config.toml
model = "sound classifier"
gain_aug_db = 6
spec_augment = true
targets = ["background", "number of sounds"]
norm = "batchnorm"
stem = "deep"
loss = "cross_entropy"
beta1 = 0.9
merge_dims = false
max_grad_norm = 1.0
batch_size = 64
adamw_weight_decay_other_params = 0.05
Rows from block 8, named by matrix and row number. Rows with one number belong to one channel. Each number is 500 + 40 x the weight over its row's rms, rounded and kept within 0 to 999. All counts start at 0. Numbers have three digits each. After the name is the row's rms in percent of the matrix's.
# sq0: squeeze pointwise conv (model.blocks.8.sq.0.weight, 60x240x1x1), inputs 120-239
# e30: expand 3x3 conv (model.blocks.8.e3.0.weight, 120x60x3x3, transposed), outputs 18-35, a 3x3 kernel for each
sq0.9 108:500419500500441500500629500398500500418500500500409500534427500500500579500500449500413500500500500500500500500500571500500578500500500500442500500441567450500500450500500500570458500564500500500500500500500500419461431500441448500500500500500500583457416500534500500585445500551500439500569500593603560440500392500500571500412500500500500500500662500539500500
e30.9 118:500525500458500420500500579445655538547426460606500500500423534449500500500428625500500438552500435500500500500500500500500500500500452453467500500500500500500500500500541500500431421591500500500500568552500500500500500555500500500426500500500500500500500500534541500500500609500526419669426500500500500500500500500433500500443500500500575426500500500434500500440500660437569576500500500500500500500435500455500500540424468576458500545404500500556500561500445423500547500500500500500500
sq0.10 104:500500500545500500500549439442425500500500603500500500500500547463500500500500500500545500500569424500445500500500543551613500556500500605500425500576500500500403500557500563544500500500500553500500500440500500500500500500500407500500500500500584500500500500500500395578500500570566387500500429543500500442422434500424411444500500500500561439460500500500500500
e30.10 106:500500500500500447500500500500500500500500557546500500583500433500434611500563422430500529500542500500579500500549500500500500500500500500500500500562605500500500415447593500500553500500500500500500421500550533500500500455500500500500500500500500632500500500500418500500500500500500470500500500500500450500587500500500500500523450500500500500571500435500438500500500500500585500500500500500500500500500500500571500600500393500500500500441500575500566470572500500500500500500500397500500
sq0.11 098:500500500386447500500500500552500500500500500500500444500500421500500500500500607372500407573500500607406585500500500500400500500500500500500500500500500500500500500500409500500500500500500500500500500500434500500500500500500500569432449563500500457543500500500583500500500500500500619500500500428500500500500500576500500431500438500500500500565588438500500562
e30.11 094:500500500500473500500563500500500500415500473500500500500500500551483500500500500500500500500500500451500500500500444500442500500447606500500458547500500500586500500500500500448500500500500500500500432538422557500401631500441474591500500438545463500500453500500422500500538500500500500500397500500547500551401500588465444500395561500500426500500500469500500500612500500500500500524500454500500575542500500575576500500500562500500500500500500500500500500500500500500500500500500500500449
sq0.12 092:500562552500562500500500500500500500500500500500500500500500500500404566500500500441500500500500500500500500500419500500500450500500500633432500500500500500500500500408500500428451598500500500416500500500378500411500442500500500500500423500500500500446531500500500563500408416608565500500500500452500500581500500500500594500568500500500413500500500500458500500
e30.12 099:500500573500500500500500500550500564500500500500500500500500500601442500444500500500500595500500500439500417465500500500500500500500500500500500408500500500500500500500500500500444475500625500541500500500500466541500500500500574509500500500427373500500500500416541578500500500500500562500500543567500500500428500500500598389500553464500500550500500500500411500456500500500551500500500585500500500448500500500500427500500500500500585500500500500500500546500436428500375500577500500500500
sq0.13 099:500500500500500593500500500500500500571500500591500500500500439500500554500500500500500630500413500500500500500500500500500565500535500500500573500500550615500500500426592500411500500500500437585500549500437565500500500500500561619658500500500500500500500455573569563500434500500569500500500471500500500500602500500582500500500500500500500500500500500500500539
e30.13 105:500500500500354500500576500500436535443500500500500500500500500397500530500441500500500542500446439527500500581500500500500403500500500500414578550418500500500460500610440500377594500500411448500500443608500500500527500461453500546500500500500448534500573500500558500575500500500500500500618500500567588441500500500500500500500500500500500500500566500500500500500443500500426500500500500500500500500500559500500500456500500500428587500500571500500500528403500500581500500500394500500479
sq0.14 100:500500449546500430545500441500500591500452500419500500500561429500572500602558500500425500569407500500500500460500500429500555500549379433500500500543500500362500500500500564500500500500500452500434500461462500500568552500500545500500500563500500580500544500398500500500500500500500573565596500452500500500500440400500500500561615584500500500467422424500500500
e30.14 096:500500500500500500500500500500500500500500500592612500500500500500500500603500500563500500500500586425500500412500500500500500500500500402404500500500500500665500500500500574384463458477500562431500500436500500500545500500500589500500500500425500500451500500500569585429500500429500580500452500500500500500500390443500500500500500500500500500500500533500500500500500500500500500500500500441561500500500500650500406389426582500500460500500500500449591500500500570500382500500500500500500
sq0.15 102:500500500500549500500500500500500500500500500500500500442500500500500500500578500500500402500500500500500500549500500500500500500500354408559500500453500429500500500388500440500500395500500500500500500500500500500576500500500432500555409500500445568500375500430548500562500500500578384500500462561500500500500500500558587500428500439500500550500500500443500500
e30.15 099:500500478437500500577554500500500440500500500500500500500472577560500366500500500500500500500434500500423500500594500425457500500460500500500612500500500500500500500500500500500500500500422460566500500500500446437500500500500500549500555399582500610431500458500500411534466500500500450568572447500451500500500500500500500475500431500536555455500500456415500500347500500500500576500500500500500500500500500500500500500500438576500556602500500422500500500540500405500500500500500500577500
sq0.16 101:500500500500560500500500500500500430500500500500500432500500500500500570539436500500606500500448500390437500500500500500500500500500500500602500500404534500500417500500500628417426500397500500637500500500443500431500500448500500500500500500500429500500500500437438552587433419500500500500448500500437500500436500460500446500608405500500458542500571594500500500
e30.16 103:500500476500500500500519500459405500500500437580500500500500500500500500619500439500500500399500500585500555567500433500500500500500500500500448500500552500444500500500500500500572500500458439500500500427500500500500500500500440500500622500500467623423419500481545572500500428500500500500500500500543500444500500500454563500500500500500476500500500500440500595500500500403500500500393421500580500500565500557500500500500500530440500568500500563500500500500500500500500500532500500563500
sq0.17 101:500500500593500554544500500500500540500500500500450500500500500500449500500500500500500500500500500418500500500500500500500500531500500500500575438500619500500500457500550442500500500500500500500584431500500500500500500567500426500500500404590444500620500539500576500471500565500436500500500500500616500500500617570500408500500421500414427500500603586500500411
e30.17 091:500571500422500500500500500500500500452500500500500458430500533500500500413500500500575500500500500500500441542500423500500500552427500500500500500545500500500592500500551500539500500500500500500500500500500432500500403500500500439500500500500415500500500500500500500500422513500500500500500500557500500500500500500500500500455500500500500500500500388500500500500500500500500585500500569434500500545500500500500500500544500500500500500500500500500500500500500500435407442500578500500500
sq0.18 111:542500432500500571500500576500500588500583500500610500500500500453500500500500500584500500500443500431441500636542500500534500500371500500500500500500397500500587500543500500446500500500500500500617500500428500500500500560500577500500436500500500557500500500500500500403500448500500500500500500500500500455448410427430500500626443454500500500500406419500500439
e30.18 107:578500528554500599500500500500500559500415413500500500500589500500500500500500500500500425500500500553409589500549581439500500500500536500461500500417500592500413500500387558500500581500500500453607500437413456500500500500500500500575500500578500500500559500401500500500548500433548500500500500554500500533500500424430549443449648500500500500500562434500500500500500453500500500500500437500500463500500500604500500448500500500435500500500463500528500500500500500500500500500500464500560
sq0.19 097:500416542500406500500432578500500500500500500550575500500402500555500500434500500500500432500428451423500609500443500500577500563566613500500500582500500453500500500500500500451500500500447500500432500500500500420500500500550500500401424500500500500500500500500500500500500599500500500500500500500500500500633500500500427500500500500500500500500500353399578500
e30.19 100:500500500500533500414500500500500500500500500500500500500567500500500500500425500500547500500500500382500619500500500500461540500500425500500375500570500500500444553500500464611415500463500500500500500500500500500418432407500523500500500500530500500530500500500500636435500500500500500500447500532405561500427500500500500500500500422500552500549500500500420500500500500559500500500500500550464500500500500500442500500500500444614500534500500434500500500533446500500500500500443382500500
sq0.20 097:462500500408413500500428500500587500500500412500557433500500500367500500500500500451500500500500560500546425500500500576500537500500500500500542454500433500500500500547500500500500500470500599500500500500500500406549500500500500500435565500500608500500406467500500582500461500500500500417453500500441500555500500500533500500500388452461500500500500500500560441
e30.20 099:500448500522500500500500432500500434500500500500500500500461576500500568452500500500441462569500432500500500500500546500500500630500448500500500403500421554477500389500601500500606598500370455554500500500500500500580500500471500500500500500500500500500580500500500441661500500500447500500500500500500569500500500500426564500572500467591500453500500500500500588500595500500500500500500500500500500500500500385596439500500500500536500500561500500500500500437500419500438500577500500426500
sq0.21 101:500500500579500437500455541588570442431500500500500585555431500500500546500500500500500421471435500500500500500580408456500500556500500406500500500500441500426500500432559500500415500500500500500500500430500500500500500500500500565447420500500424500500500500500500500500500500572500571500500592500500448500500500500560500500500500500500454500500500500500500500
e30.21 102:500500500500532500500500500533500500409500500554534575500500500500500549500500500589500453500500500573423500442500500500500500500446579500500455500456633500500414500500500500500500500500500500566500500500500500500500500446500578500500500500500500500500500500500654500500500500500440500500500500500500450500433571500500439441500500500500500444500500500436500500500500449500500500569500543500545500601500500500391500438500500500500536439422500425500500500500478500500500430500586500675500
sq0.22 099:452500612500561500419500561456500451500500500500500500500500500500500500429601546500500594500500500500644500500390500500500500559574500500500500500624500410569551500500500500422500582500500500500427500500500500500500571458500500500500500409500500563436500500500542500432436500422500500500500500449500432562500500500500500500500500500566500500500500500620500500
e30.22 091:500500500500500500537434500552500554430500500445500500578544398500500583500500500539500500554500500457500599438500630500609500500500500500500585419500554546500500621537500500500500500500500500500500446500500500500500500477500540528500443500500500500500415500604500500500557500500500500500500500500500500628581500405453500446500500500414436500500500454500500500500500500500463500500448450525500500423553500500397437500500500500582500453500550500500500500500500500442500500500500500500500
sq0.23 111:500500620500561568450500500463500500500562500500500500450500500592398500500569457500500614455500500500524500573582443500500500420563500432500569446545500500500447500567548500500500500500574565445500544555500587500500500500448500589500450500500500557500470444457500438500446500576582500500543500432376500626453398554432500500500500500500500500500452464500500500
e30.23 106:423500473500500462500500477472500500500460500500500455638500370425500500500500462500500500576599500500433500500500500466542500500500500500534500500438580500610500500500520500566500560500434500500500500448500500500500500500435467540500500500500500550500500500563500500500500500500500500500500500500455500500500500542500500500500594500560500500615500453500500542428500439500500465500500500500500500500452500500500500500500500457550552500500500535500500500500421500500421500500579415528500
sq0.24 095:500540500500500500500500500500500431571500500500500597500500438500500383500500500500500500500407436600407500500551500500500500586500633411500500500500500500500411500500500568500500500500500575500500572563500572500500500500500500500500500500582566440368500500500428423500500404500500500500500500500476597500574500500452500449414500553445500500500500500500500500
e30.24 093:579594500500581500500500500500500500500500500500500500500500500500500418500500500500500500500500500500500500500500446500500500500500500553500500455500500500500500500500609500581500562405431500500500363500569441500500432500437500500500500500500500589564545500500444410603500500500500500500449500439357500562626561500425423400500500387500456406534500500500500412500500500500500500546500457406500552500500500500460500500500500500500500500500500500500500500500459500500408441500624440567500
sq0.25 108:566581500500500450500500500500500500443500500500500500500500500500500500500500500584500605500500500564500545564500500500500575500500500548562500500549500426558500500500500500500500500500500442474500500500500591392500500500500436500424500500500500417500500441500500585561500500418500399500500500533500500500596397561500500500500500500500500500500500500500500500
e30.25 100:424579500500500500500569597535500500500500500500500500570500500500500500500500500500500500452500500500500500438500500500500500500369500616500500423598500500500532500500500552500392407500500420576500434500500500500500500500500500500500500500500500500500500500500500500500500500500500500500500500500405577524500500374500500450500500500500470424500500456500500500500500500500500500547602500500500500500408452500412500500500500500500500500500500500500445500500500452500500432500500517500500
sq0.26 088:500500500500500500500576500500500429500552500500500500500500500565500500500500500500413500500436500537500500400405599500500500500500500547500500500500500500430500500500500500500500500500500405500500614500500500500500500500500605500436500500500500500500593500555500500500500500500500396500500500583500571361500449500500500500500500500500500500423442500500500500
e30.26 102:500500500500500573500616439386549576500500500500500500559500431500500553604500500500500550500547500500430500500500419426428500500500500441500559572558436425592500500500377500500500500500545406429583453593500460500500500539500465606631588454500500458450598500500500500524500500425500500500500440500473500500500500500459500500500463500500500434500500400479466500500500500500402500500500500578554500500500500500500500500500500500500500500500500456500419500500428401586567500428386500500500
sq0.27 099:444433500574565500500577449588500500451500590500500500558440500500500426568500500500436500500500500585500435500408500553500639500500500500500500500587500500435375500500500580500463500500500500500500500500500500500560500500500500592500611500500582500500500584500431500443500500500500500500427500500500500500446500500500433500419500551500500500500500444613500500
e30.27 108:427500500500588500451500466500500455528500500601423500500561397500461500500500500500500500500500455445500500577539500415518547500500500500559549576500469500440500523500500500441500451500500500500500432500500500500500500500437547422500441500500425356620500554500500500500423544568500500500456446500500500500500559597500406500500500500500558425500451500500500460559500500500434500500500500500500500500500500500500575500463500426602537500476500500500552500500500500500403431521500500500500
sq0.28 107:589468586410564500500500500500560500471448500500500450549574500500500500500500500500561500500500500500500500500500500606437500500500550500500561500500500598542551500500430500548595500500500500551500656554500500500500500386500500419500500500549500542500460500500500500500500580598500500425532500500472579500443500453500500500500500500500500500540500500557500500
e30.28 099:500500500500500500500468500500500500500500462500500484565500500398500576401582500500500570586500500407500500500500500500500500500500500428500468500500500500427500500500500546500500386500500453413500500389500500425500500500500500576500500500500500580500500500500500500604566500432500500419500500500500422500500500500500500500599500500500397436500538577500500434500500500442500645581500500500500566500500500500500500500500500500500500540500500500571500576500393500500500440500500568500500
sq0.29 101:586500500416627500500500500500500500500500500556500500581500405577500500500500418563423543500500500562500547449581500500564500604500443500418500500500500500500449500575582500500500500500422555500581555500500404500500500500416464606500500500573545500500500546500500421500500601500421500500500500570500445500500500500500500436500500500446500500500500500434500500
e30.29 098:500500500500500562500500500500594500500500500500500500440500500500500500500500450500500576500445540500500500455473500449500500500500500442500434500500615500582500500464500500553500500500500500653579500451431439500500420500439500500500500384500500500500500575500500595500500500500500500416500500500500500500500500500401500500500581449486437591500500425500456500500500431500500500500500500500555500500500500500500430500500500500500500500500445500500500500500500357500500500500500500500500
sq0.30 112:500448500500500577552417500412500500500500396500500500500500500500500554500570500500500411500558445567500500582500459500567500500500500579500570445500436451500500435500500538611500500532418500500543500500438500500500500541435551500500500500500500500450470500500500500500500500500500572441500500500565621500500500500500580615453500500423500500607593543462500546
e30.30 101:553433500458500500500547500500500500448500500500540500557445599500500500500500500500601419500500500409562500500500556500550569500500500500500500438369425500500500500500500587500500574500500500500500500500427500440567605500500500500500500500500500500500500500462574500533500500500500436678500500500500500500500500591582500500554500500500500500500500500500500500546500500500500500577574458546500500579500500500500500500414500500500500500403500500464559583445452500500500500500429500608500
sq0.31 094:500500500500500500500500567500500500500500418500542441500589397500500500500500500500500575500500500500450421500460500575547413500434555566500575500468500442455500631500500500500500500395550500500500500500366500568500500500500500619420500442500500601500413445459421500500500500500500500552589500500500500500500500500500500500500500447500500500587549500377500500
e30.31 096:610583456500500557500500500500500500500500500500481434500500500500500500368500500500500594500553500500500500429500500589569537444500411434576500500446500500595500500500500500500500582500381500500500500500500446500500500500500572551500500450540447535500500425500500551626500500500500500500439500500500456375500500594396500560500500500500500500500500500500500556557500500500500500500500593500500500409500549375581500500500500500500500500500422500580594500500500447500500500500500440582500
sq0.32 106:500550500500500430500500500500500500500555581563500500569500571559397579541614500500603500500500578500566500500500500500645500461408500500500500500500500439541500569500440500431500500500434500500500500590375500500577448451428500500563500500500439500439500500591500441500500500448500597435563500500583440500500500543500433433500500500500500423500445500500500458
e30.32 095:416500500500450500415451500500500500542394500500589500500602500500500500500500559556500500500500558500500500500644500500577500647433500555500500427500500500500500565586500500528415500500500500500594500500500431552500500500500500500500500532500618500500500500618554500457500525500500500500380500500500500500500500500500500500587500500405500500500500500500500473500500500500500500559500500450500428500500500500370500651500500500500550456500401500477500585579500435445449500500500500580566
sq0.33 110:500500500562500435500614500500500500430500413573500500541500500500500500434532573572500500432500453598500500500562500500574604500438500500500554500408541500500500500409550466500500500500500455500460500500500547500550500500500500559500500500500500500500500500500500573500447545500500606500386500556569500547500446587500580530500399563500448419543560538603418500
e30.33 111:435500500500500500458500500563500550500500446500500500500500500500500500439463500589500500500500500412500500500500500470500542410625500500565434500577541500537500583475500611500500500561604500500537500500500500500500446500452500446500463500500500500700500500584500500419500500500500500500500500500465500500500600565474476500500500500500500500446450500500395500500500500500500500500500500500447582581467500500433636500500500500500438433500455500500467500500500500469500500500559500567500
sq0.34 099:436500500500557500500500500500500500500418500500500500401412500500659500455500557500500500560379500500500500500622422500500500417500500500500500500500500587500612500500500444409500500500436549500500500420500500500381500566575500500554500500500500500500500500500381418414430500500462500450500500500500500454500431500500571571500500500500500500426500500500500500
e30.34 110:500500500479500429500435567500500500500433558500500500500500566500500500546500386500500500500500568500500500500500612500500500500456500426500500460500500543464535500500500500500459388500500412500451447445500500500443500500500500500570500444500581500604500500500500543500434500441452500500500500422500500579500500429430500561500572500500500432500500554500419554583547500578500451438500441428471500500500500500439500500441500419579500500500500500500452500596500500500500500500619500458500
sq0.35 103:500594424500595500413576500500500500546500500565500500500500426546500457500500500582500500500421554500552500604500424500500500397500436592429449500500500500500560569500500500436437500500500546500438500500500450571500500500500500500448500500500585413500428500437500500500500500426500500500554500500500500500500500500575500500500500500500449500426500466500500500
e30.35 094:569500500500500500500500535500500430569500373586500500580581445561500403523500431500500550500446500466500500500500500500500585500500500500500500500608406500500500532500500490500500500377500500500427500418500438500500500500468500500500428332500500448500500500500440500500500500500500500500547500470500500500443500500500500500500500500500575500433500500664394500500559500659500500419500466500500500500500393500371500421579500500500540451540425500500500500500500500500500500500500500500599
sq0.36 101:500500500500417562500500500500500500500552500436500577500376423500419500500436457500500500500500500500500581500500500451500500555500449426500500500500500500423500412500545500500500500569500500500422500596619500500500500500500500500422587500500500581500500500562400500500500628548625500500500500500500500500437500500500425444500500558500500500408414448500456500
e30.36 107:500548500500500500500500500500500500562465500434454500392500500500500500500444553420500500500500500500500500500433500500500561500500500559500500500500458500500500387500391500500547562500500500500500500500614500500463500583500435500500586407500458536453500434500432500500500500500438434500587500500600500500431428434500500550500500500500500500500500500560500551500500500500500500500500561437445500500476500407500571627500500500500416544529500500500500500591445500440500500541500500424500
sq0.37 099:500429500500448567500428500500558500500500500500460500417439500500500500500500500500500500552500500500500561500411613500500399500500500581500500500500448617500500500427420500590500500579500500500500441500500582562500591500500500445592552500537549500500427569568500500500500500428500442560500500500500447500500500500500500500500551500500500500500500448500500458
e30.37 100:500500500500500500450594500554500500451562500500500456659500472500500500454465405589500500500618500500396559500418538500500549546500500500560566500500464500500500500551500500406616500500500500500573500554426500500500500500500592604411430580500435500500500500453416500500500539500430500500500449500500609500500548500500500500468500500500500454545446500616500433500500500500500500500500500587500500500500500500541422500500534500500500500500500500500500500398500500500500500500500404593547
sq0.38 094:500587500500500569543500439500500558500500500500500438563571500500500500500500500437395592500500500500643500500433500500500584500500384500500500500500500550500449500500500500500551548500574427500500421500500370500554500500500500500500500500500500500500570500587500500500456500500543500500500540500500500595421546466500451584593500581500455500500500500433500500
e30.38 093:500500500500500500385500428500611500500500500546500530500500500500568500500500545500543583500406500587560500500500500500540500500500500500500366500447500500500500556500449500428500500500500500622530500500500500500500500500500500500500421500500500500500500434438500500500500443553424500500571500500456609500500500500500541500500500500500500565406500418428500500409557500458500500500465436500500500500500500500500500500440500439500423500500435557500500500500500500614500500500500500500500
sq0.39 092:500500500500500500500500500581500618500579500568595416500358500500566500500577500404558500425500500500500500500424539500500590443559551500500500556456500500440446500500500431500397500500500500500500464412582442426500466500500500470500500500500463500500500500396500500500500500500573500500500500500447500500500500500433426500500564434500500537500500500500500500
e30.39 096:439500500500500500500500500500500549500500500500500588500450500500577500500500500500500500500500449463583500500500467416500500500500500500500469500500500453500500500500561500500500500500500500552500500530588500500500500500423500500500590500500500500500500500500500500449500500500500500500500597576475603575500500500376500500500500500567500500605500444500444500500500549500500500542500500610428500448500500500500462500410500541500500500578456500500500500423500500459500500500447500500500
sq0.40 103:500420500500539403446567500500500450500500446561500500456500500606500500572431500500500435549500500533457548500500445613500438500430500500500390500500557500500583409500500444500500619500426500500462500500500500500435423500372500441500437543500564555500500500500500500445500500431500500500500500500500500554500500500598551500546561500408500500588500459500500500
e30.40 105:500500565500500591500500500598557500500500500500500562414606500500500500500500500500500571500461500551427500500500637500500435500588413500500500423396564608500500500500500500500500500500539500500500500500500500467500500548409500500548393500554500500500423642500500500500500500500429468446500554500438500500451500500500461500535500455500553500500500417500500500500569500500500500500500456500545500500445500500647500419500500500432500500434500500500566549500500500500376406500500559374500
sq0.41 103:500500500500435500500440452500500500500500500500450568500448500500500500455554500410500500500448500537500500558500500500500581500548575500500500500578407556447500500500500500417500583500500599614500543500500500500500624578500500500500389550500500500500500500500500562500574415427500500500500500500571500500582500500446500500500500500568500571427384500500574574
e30.41 103:447551500420541593500550454551593598500500447500500434563500500500500500578500500500500500402562500586500500528500500500457500609500415500500500500500500533556500500500500500500500570500500500436574500500500500500500500558500611500572547404500534382582500500500500500500500500500500500500527500500500500579500417500500585455500500500635500500500500500500500500500500500500500500500500500438560410500500585594500500443593551407500500500426441500500500428561398500500500500500500500500435
sq0.42 103:449500529500500500587500556446500559500461500620566571500459401500437500376500500500500500500457500601447550500561500500500500500425568620500500500435500500500500500500500398500500500380453500500454500500460427500541562564500500548575449500500500561642465500500423500500500500458541500500500420500558500500500500500500500500500448426577500500500500500500584500
e30.42 105:500390500500500500500500500500500567500569500452454500500537439418576500500452500500500500500533500458430452460500500500500500500500500500581557453428550565500500567472500500544500500500500425588500500500500470543500500500500500500500430550500500500572500475500370500500500500500434600500397500644500500457500439442442500500500612500412500500531552551500500500619500500500500463500500500500500500500500500500500419500500500533500500500500449500500500461500533500500500500500500500500500
sq0.43 106:580500500500500468500620500373422431500421571500500500500500500500500500500500569500438500558500500500500500553500585571500429500578454500500500500570500442500500500500577547500500558557500616500468500500500435440582500500444500428591500500500614500500500500578500500500568500449445419581500500500566500440435556500500500500500500500438444500500500500500500500
e30.43 112:500500500500500500500500500500588436500500533500500500500500500522500500542454500500589500600500500500405500500500452442447500500500500422518614500500500500500500424500571441500500649500412500452500458500500500500500500391399500500500454500500500500500549500420500500568500500604500500500440500500500572500445500500500500500469438445500500423500500380500500500500548500532500500458500472639500500500500500500500500500564500442395570500500500500500500500500549500500529531500500481500500
sq0.44 094:500500500500500564500500500500500500564500500563500500550500500500500589500391420500452500500500500500500500467500500500500541500500500500500369500578500500368405500500566500453500500400500545500553422500500500500500397500500500500580500500500500442631500416500500500500444432545418500550500500597500500500566500500428500500500446500581500500500424500500500500
e30.44 096:500500500500591500500500500500500560447594500500500500500428500500460455562500500500500500500500468500500500500500500500500500602500500536500500594500436416500500500500500500500563500544500500500500500553500500545500500579500500352456459500500500466500500500538500500500500500457500500500500433500500500500500500500500605500500563417500406537500500500500500500500500533445500500634567500575500500500500562500500617500500500440500500500500500500460500535500430500500500500500500571500500
sq0.45 104:500500463555500548500500500500403500500500500500593500500500500440500500452500448500500553500564500500500500500500500568431500500437620500500500426500500500543500500500500500580500500500500500500554500554562500427500565500534500500500445500500500500500442457500500445500656500557527580619500500500463500500500561500500447500500500500588543500500500500425574586
e30.45 094:500449500500500618436554439500432500500500409500500500415500500608500422574500500500500500500500500500500385500500500500500566500500500439468500404500500577500500500500500500500500397500500461500500500598500460500500500439500500500500550500500500500500500500500500500500500500466500500500546500500581500500500500500500500500500440500500500500500500500500500625440431500500500500500500500500500552500500458500500500500500422500500500500451563465500500448500500500412583500500500500500500
sq0.46 105:500500500500500500500444500500439500500500500583500658500398500441500438500500500500500500438500500500500639500500437574500500500500409439500500500500500500500500440447588439500500500457547500500556500500500532578541500547500500500422500593500500500500500500427500500500500379546544500581586401500500500500500552500500500500408436451452500500500500584412500548
e30.46 105:500500500500500500500446500500446500500500500500500500500500500500587500500569500561421500500500500545500565500500537500500500561530500482500500500543500500423500435439500500569524500500500500552524500500500500500500500465500500593431500500500500539500589500500530500500500500500441500500500500546442500500500500500500533500500609500430500500500500590451591500500500539500500500500500444550500500500390557563500500500403500500500500500500500456500500445500500546500500500561500500558500
sq0.47 099:500413500500500500500500443500500552500500609456500576500593500546639500500500500500500500500500618500500500500466417500500500398560500500438500448500500500500500500500500500500446500500428500500500452500569455500446500500500500500445500500431500500574500500500600500428500561500500451545500500500500548500397421557430500500389500500536500584579500437500500500
e30.47 095:458500500500500500500500500500500500500500500500482500618500448500500500500500587563500500500500611500438415500500500500500500439536500446500500500468500500500466449500500500440500500500574455533500500500500500500371500500500500500500500500500500500500500500500430560500500500553500500574500500500597500500460500500500500500500434500500500500395500564500410500500548500625500448599500543500534500621500500500548500500500424500500527500500562500500500500500500441500500500500454500500443
sq0.48 092:500612500598500564500500500500458500500500500500593560500500406573500500500500600500500500500434456500500500500500448500500546500500500624500500500500435500500500500500433438500500500500500500448500500500557500500463500500500500500500500500500500500408500447500575500500500500500500500429500432500500608500459442500500500500441500569500500500500444500500500500
e30.48 096:500547500500500500424500557500500500500600553583500448594500500500500500500500500426500576406500529500500500500500500500500500591500500418551500500500625500500500500580500500500500400500500500500456435551591408500500500500500500500547500500500443500500500500500500500413590500500500500399500593500500472500500500500500500570500500500420500584564500421500500565500500415500500500500500500460500500500500500500592500500500481573500431500554534500500406500500549500396588500576500500500500
sq0.49 092:500500500500500417500500420500500500560447390612500500554500446500500500500500547500500550405500500632500500390500500500500500500500410500500500500500500500500596500561500585601500500500500500500500500500500500500500500572500412500500500500500500500500442500500500500500432500500500500608500500500500379500500500500500500571500500500549500500427500563500441500
e30.49 097:500500444500500500500470500500500500500500500461500500410500500500500500433500500500436500500500500500500500500601500465500543438500500500553500500500500500500500500500500598500500500525500544500500500500500427455500500500500500417554500500500431500500428500500628436500500500422449500500361583500500500500500500500500500500500500394500500500581500575435500500500500563500593603500596500500500500412500500500500500500374425500500586557500553500500458582500500500500500500500500500578500
sq0.50 097:545570448544544500500500500630500424570569500396500500500500500500500500408500500568500500500500500500592500378448500500445500500500500500393500434440582595500500500500500561500500500549500500500500500612500500420500500500432500500500632500586500500500500500432500500500500399500500567500500500500500500500500416500500538583500500500500500500500427430500500500
e30.50 097:500500500500456572538536500500500500441500500500500500455500500500500500560500500500500500500500500500405500500500500500500500466500500500500500500500500500500500500585500500579500396383624500500500500597500604500500500447500500500500500500500460500500500476456563500416608451424551564377584500437500500500500500500388500423500500500500500500465500500500500500500500500500500435500548500500500417500500417500500500566500593500500500500500551588500441548500500500500500469528500468500500
sq0.51 098:500500500468500500500500564500500500500500500500500500500500446500500397426500500451500500573500500500515500500500500500419500500595500500500500500500450500500500450500555500500414500500500500570500500500433434456621500500500500500500500500500500500500500569561573610500500500412500500500500500430500500500500621500500562500465623500500500370436590615590500500
e30.51 096:500500500533435447500500429500500500500500500500438500590500500453615500500500634641500428500549500500434500500500500500500500500500500500536500445426528500500500500500500500500500500500436500500500534554500500500500563500500500500500574500500500361437460500435500500500500500380434500500500500500500545500500500500500500401541500424457428500500500500500500500500500392500500500403500500552572500620500500500395500500500450500500596444500438500500422500550588500500500550500500500500500
sq0.52 104:500500500500500500500500500500500500500500542395500423500500585500576569450432584500571500561500500500500567500500446500500558584500500500531500640500500500450541500437567500500500500500500500533500552500500500500426427430500500500602500500500500500563500500545500500500500500500377500500500500500500500460558617500404500580500406500500609500404500548500500500
e30.52 102:592538500500500389500500599500500500610500500500461500500406500500500582500500560500500530539500500500555500500500500457500500435435500550500500412500565419500500445500500500500500500500500500500500445500453415500500500500500500500500500500500556398559412403500500568500500500500500500500500500500439500500500500451500500500500577500500500500500500500500500500647500500432500500500500500500500456500500500584456500500500551500500500500443500532500585600500500424576500500500500500500500
sq0.53 098:500500500413500500500500614575500563500368568500500500500571500500500594500500500500500500582434500584500500500500500458500566500500583500500500569436417573436500500500592567412500500500500500410577429500500500500500500573500500500500500500428500500565500439500500500500500550551500500540500555500500500500500500500500500500500500500500500500500500500537557449
e30.53 103:500571500500500579500500562500600446543541500500500500432500500544500500585500500500500452567500500500500500500447500500500500500566500500500500500500500500500500500500500601500500447500500500500500500500500409500558500500500549368500585500500429500428500414500500500598500393586579500568500571431500500445500500500500617500553500452500440500500500500500446500583447500500500479500500500500500500500500544606500500500500500415500500500500472500536588500500415500500500427500533425385500
sq0.54 103:663500500500500421500500500500500500500459569559500500500500434500500443547411500500500544500500500500500500500500580500602500535500461500500535573415452434426500500500570500575500578607500500500500500500500500500500500500500419444500421500448500500500500411500555500500429549457500500500576500418437500453500418500500500500500500500500500500575448500500500460
e30.54 091:590500500520500500500500500500500500570424500500427500500500500500500500433500500500423414500500500500500500500500500500421500500500500564500500415500500382500565500500500500500500500500577424500598500500500500500581433575500500500500500500445500577500500500500500500500500500403500500500417500386359500500500500500500446500500500500500451566500542500400592500500500500500500500606572500500500449500500586602387500500569500558500500395555500500500500500500500444433530550422412500500500
sq0.55 100:500548500500427500500500421500500500500566579500500404444416554500500589500500500500500531589500500500500428500418500421500589431418500500500500500547442500430500500500500500500595500500500500500500409500500500500500416500500451594500500425500554432500500500500500500500500500500500500500500500500597410564500445603500448562469431500538500500500500500461458623
e30.55 095:399540500412431433500500564500500500557500500548500500500437500500438500465443500388397500500500500500500500609500552500605469584559433500563500500537598451500500618402380587403500500447500500500500500500500442565500500500500624500500542500415530568500500430558500557418500500536500587440500500500500500500500435500522500602500500441500500411473616557500500500500500546500500500500554500445500564461500500500500500500500500500500500500477541500500500457500500500414414500500455500550500
sq0.56 104:500500406500500500500500500500500500556500500439446500500500500500500500500500500409500500500586500578578500500587602500500500500500500446500500418500500500581500500500500500500500394500500500500500395434500500455500403500541500500500440500423500500560500500500500500500622428500500617500500608549584500545500500500429500500428500546446500404500500500500500500
e30.56 104:500500500555500500589500500500500500500546500500500500500500454447500453437500500500500500593577500500541570540500442545500448586589500500550500414500500500500500646374589411592500413553500500500500535540500423500500430500450500500500500500439500500500500422552500500500465500566500500448500500500500500603500500500439500553500500440500500500549569439612500532549500500500500563500500500500500500500500500500359584500500500500574500500569607500500500500500500500500560500500500500551500